From a checkpoint of a small model that answers yes/no questions on an image's attributes.
Model: encoder arch efficientnet, encoder widths [32, 56, 96], fusion encoder width 192, fusion encoder norm layernorm, fusion encoder activation gelu.
Rows from block 4 of the image encoder of a small model that answers yes/no questions on an image's attributes, named by matrix and row number. Rows with one number belong to one channel. Each number is 128 + 24 x the weight over its row's rms, rounded and kept within 0 to 255. All counts start at 0. Numbers have three digits each.
After each channel's rows are labels from the 100 images, of 14976, where the channel reaches its highest value: "strongest on" is what is common among them. Only what is clearly more common there than usual is listed. The data: fractals drawn by 1,000 iterated function systems, in grey.
# convs0: expand pointwise conv (encoder.blocks.4.convs.0.weight, 192x32x1x1), inputs 0-31
# convs1: depthwise 3x3 conv, stride 2 (encoder.blocks.4.convs.1.weight, 192x1x3x3, trained with AdamW), a 3x3 kernel
# convs2: project pointwise conv (encoder.blocks.4.convs.2.weight, 56x192x1x1, transposed), outputs 0-55

convs0.164:092186102114106155160122120147098100122146141138126166111152120121155080167126137109128109135125
convs1.164:092101108093129121112148156
convs2.164:098107121147134132155162132151129131149153089174098117100117083118134154169148108109121149181139128102115102130163107129129113169163103098166143120126134156115160145146
strongest on: dark on light

convs0.143:125112133142128132086134071114164098151108139124163101155126137144119122114118077107146152096097
convs1.143:115143134138146166151166157
convs2.143:133118146145122142184159122153126194135128106120115125104102117097147129125189122112121125123143125148140124123169111079127128163140125146106107087163168129113098093129
strongest on: dark on light

convs0.101:145168169164095153118141134081152145121088128120089115137115125099104098095114130141128121153111
convs1.101:133092089119092110132152130
convs2.101:119142098128145113141184133059153122127156111136133122144168126120100144108121133126151137127110151078138166148151125142108110106086081112112096150147138140077113133134
strongest on: dark on light

convs0.157:133129185109131137111087144123160149116129106119110140157084141146135146072139105107155113097131
convs1.157:147120093137099087097124127
convs2.157:091167124105137129127107126125119116120142154131135078122125115159142149088158118144078153113108109134098158166091134133094170133153154150096084091125166123121122129147
strongest on: dark on light

convs0.49:139183124157140130145115155136112125131080168101134117166103165120137148152149140086138112105144
convs1.49:090121114110134109142085102
convs2.49:142070112129126121151081125137120097142111138142126131145145148146121134126119099114145141138131107112091124134173129072186151121071103122149147111095136141156094163132
strongest on: dark on light

convs0.154:108135101128114152124131158118142101135122144109152148136187149131111060092159110119118135158115
convs1.154:126130128124156165128155176
convs2.154:125138155095144160094129054144107163137133102136151151107110118124117135109110158147136167120130151079119152148091129120121119109141113149153111066123159135112111151113
strongest on: dark on light

convs0.47:121109168159149147145078197136128169136112153130118154117135118128160153147128149115150119121138
convs1.47:128154161105132143079118114
convs2.47:120122163144152131103130084164118160129185145114116113131156124116082094123130150136151110096104151110072112108151166113112117122116150107136114115166159135152133152167
strongest on: dark on light

convs0.70:143136120157093149132134118114161134121144172141108136140185133126107080165099133108132082112121
convs1.70:111103093164132104152151126
convs2.70:107119096116141148154148104109128138140150101119139140166122109166124192132162160089120139151172123165076114108083133126085108161123117141114121135153132142132127100118
strongest on: dark on light

convs0.81:138112147138132161156116153111108174139171106137090119146159101169133129130147139133183135144109
convs1.81:124134171124163163135140153
convs2.81:149127130116131144114146126109177195086121131107123115157138133133121082086126163155149090162114128106134117098117177092100142163147122116143126103162138133124138127100
strongest on: dark on light

convs0.90:129095078145142105104120075100145118142124105104149119140125140139101108127111125132171106075145
convs1.90:137132121133155142120159184
convs2.90:146113108152151132089132126091111142173168067086112159113126149118119166185148130108151155116128157139140129082133119123116105123159150136108100138150123122110134125159
strongest on: dark on light

convs0.83:119108142151137124129103145150121175109112106114175132087132116180150081116135101135136132107092
convs1.83:122152158121167171122134141
convs2.83:153120130185134164133127114099123149079134138135151133166100138099115098118149136124102112125113158103149153127138133178080159116115159130143118117135073125097093143156
strongest on: dark on light

convs0.88:114092114104126159137176123094131097125118098100117115082112136124110114136119137171131089173126
convs1.88:142121108112122096109108079
convs2.88:135139129115083142133098128142092138135109124142116155139160100158141167099113110124110088138141161108125103119178094128093094140059125118125121108138114138170094108138
strongest on: dark on light

convs0.142:097178123170133132106085137128127138129095118097087112125144172119126098107108118104112094144114
convs1.142:105112106112146148121162169
convs2.142:122164134122132150098131120088131181071149134143121151103161103170140104119132126137126072118132115106149152090094117096109137083118127111112131124125103101104095112144
strongest on: dark on light

convs0.175:098157102145110102113125100164113130117134159105156172119195141145097107103134123126151125123115
convs1.175:128154135128156167150155159
convs2.175:138143112137134150111155132119134152129142151125154127152126091132115165127177097171099113119158161106068098128156107106083118130129125111178131108116131118165098128089
strongest on: dark on light

convs0.57:125140160182164147124093130133143149123104104060139156144157119127132114121130125149115164110108
convs1.57:123130132139163150135184140
convs2.57:136154148088136186130160110118112169110111105118163126116103167143135137150150176108133102148134148130133147118144146138145147140167147130125116172133151092082141106084
strongest on: dark on light

convs0.151:146109128163124148095122116128071169138127147151159093133146086173119136094153127127132125140103
convs1.151:125153136152173159127134159
convs2.151:146111091123110129140162140148095098121094119142121134148144151103136167095120134150095113128108143124170150155118138127135174151085172085152082140101113161117129152106
strongest on: dark on light; dense

convs0.110:143162133083154119125143130092085115153144143123180100114139139129095145121170123103151101106131
convs1.110:133109071114097111124122137
convs2.110:127128078109144141093098149168144139120099172089110102144148137138110118110098098135127125125108089167136143141135089124163106139116149160127101086112127081154107137156
strongest on: dark on light

convs0.141:112125125138134131137079101178099104130153111149159086126112110164122128127161136140095164156149
convs1.141:125143126140157170136168151
convs2.141:167121112125133130141118175137156138124116121176112138149094129155101205127112089136152094103093120123102101123145143101136101134151083117139116168132121155126153121117
strongest on: dense

convs0.45:123146147138141108142111106105124141155123105085157113092074138144124103125093121158160167097112
convs1.45:122132149119138179122141169
convs2.45:148135103160137155144166119138142139159102102119140137100102134092173091093167142151142104128129165109156168094130121137146100106122164122148121122114080138080117119140
strongest on: dark on light

convs0.41:115109105092113120154098139121101110145148103154166125121146107158085123139123111077157116106166
convs1.41:122137139177139139139157165
convs2.41:117081123086161097147104104104131086102076146092108131145146096128138120097109121128104088147092123086138140115162149124127132136112140108100129100135097112139142170136
strongest on: dense

convs0.28:122150114124129154114142139102113167180116156158138077153169120149122118147155113120126093097106
convs1.28:138158138151169162134151142
convs2.28:110138110128135094107149139133155120142124125155124140078193145095118160089142152153107166139162131142131146120109136101155153117118131140115091082116102127149082153099
strongest on: dark on light

convs0.23:106125115129118110104086108099125132119117149155148096098158068146119083129119135077139135127143
convs1.23:116144150127164153132168156
convs2.23:127110096133127091118127110120092071143123143159145101149115174141146174102136131169122135132144150120114127148152180143111134169122156134117089105150122097172139158126
strongest on: dense

convs0.0:098156141169110087095137175134119129079135142088135131140142131133130156163120097124147152128102
convs1.0:137132135169154116168158135
convs2.0:157147114115145171131101152111149117097110131138122138103120144180172115140077091116141106093151105128102122140162135140112126162136124152140164119146120110117200120128
strongest on: dark on light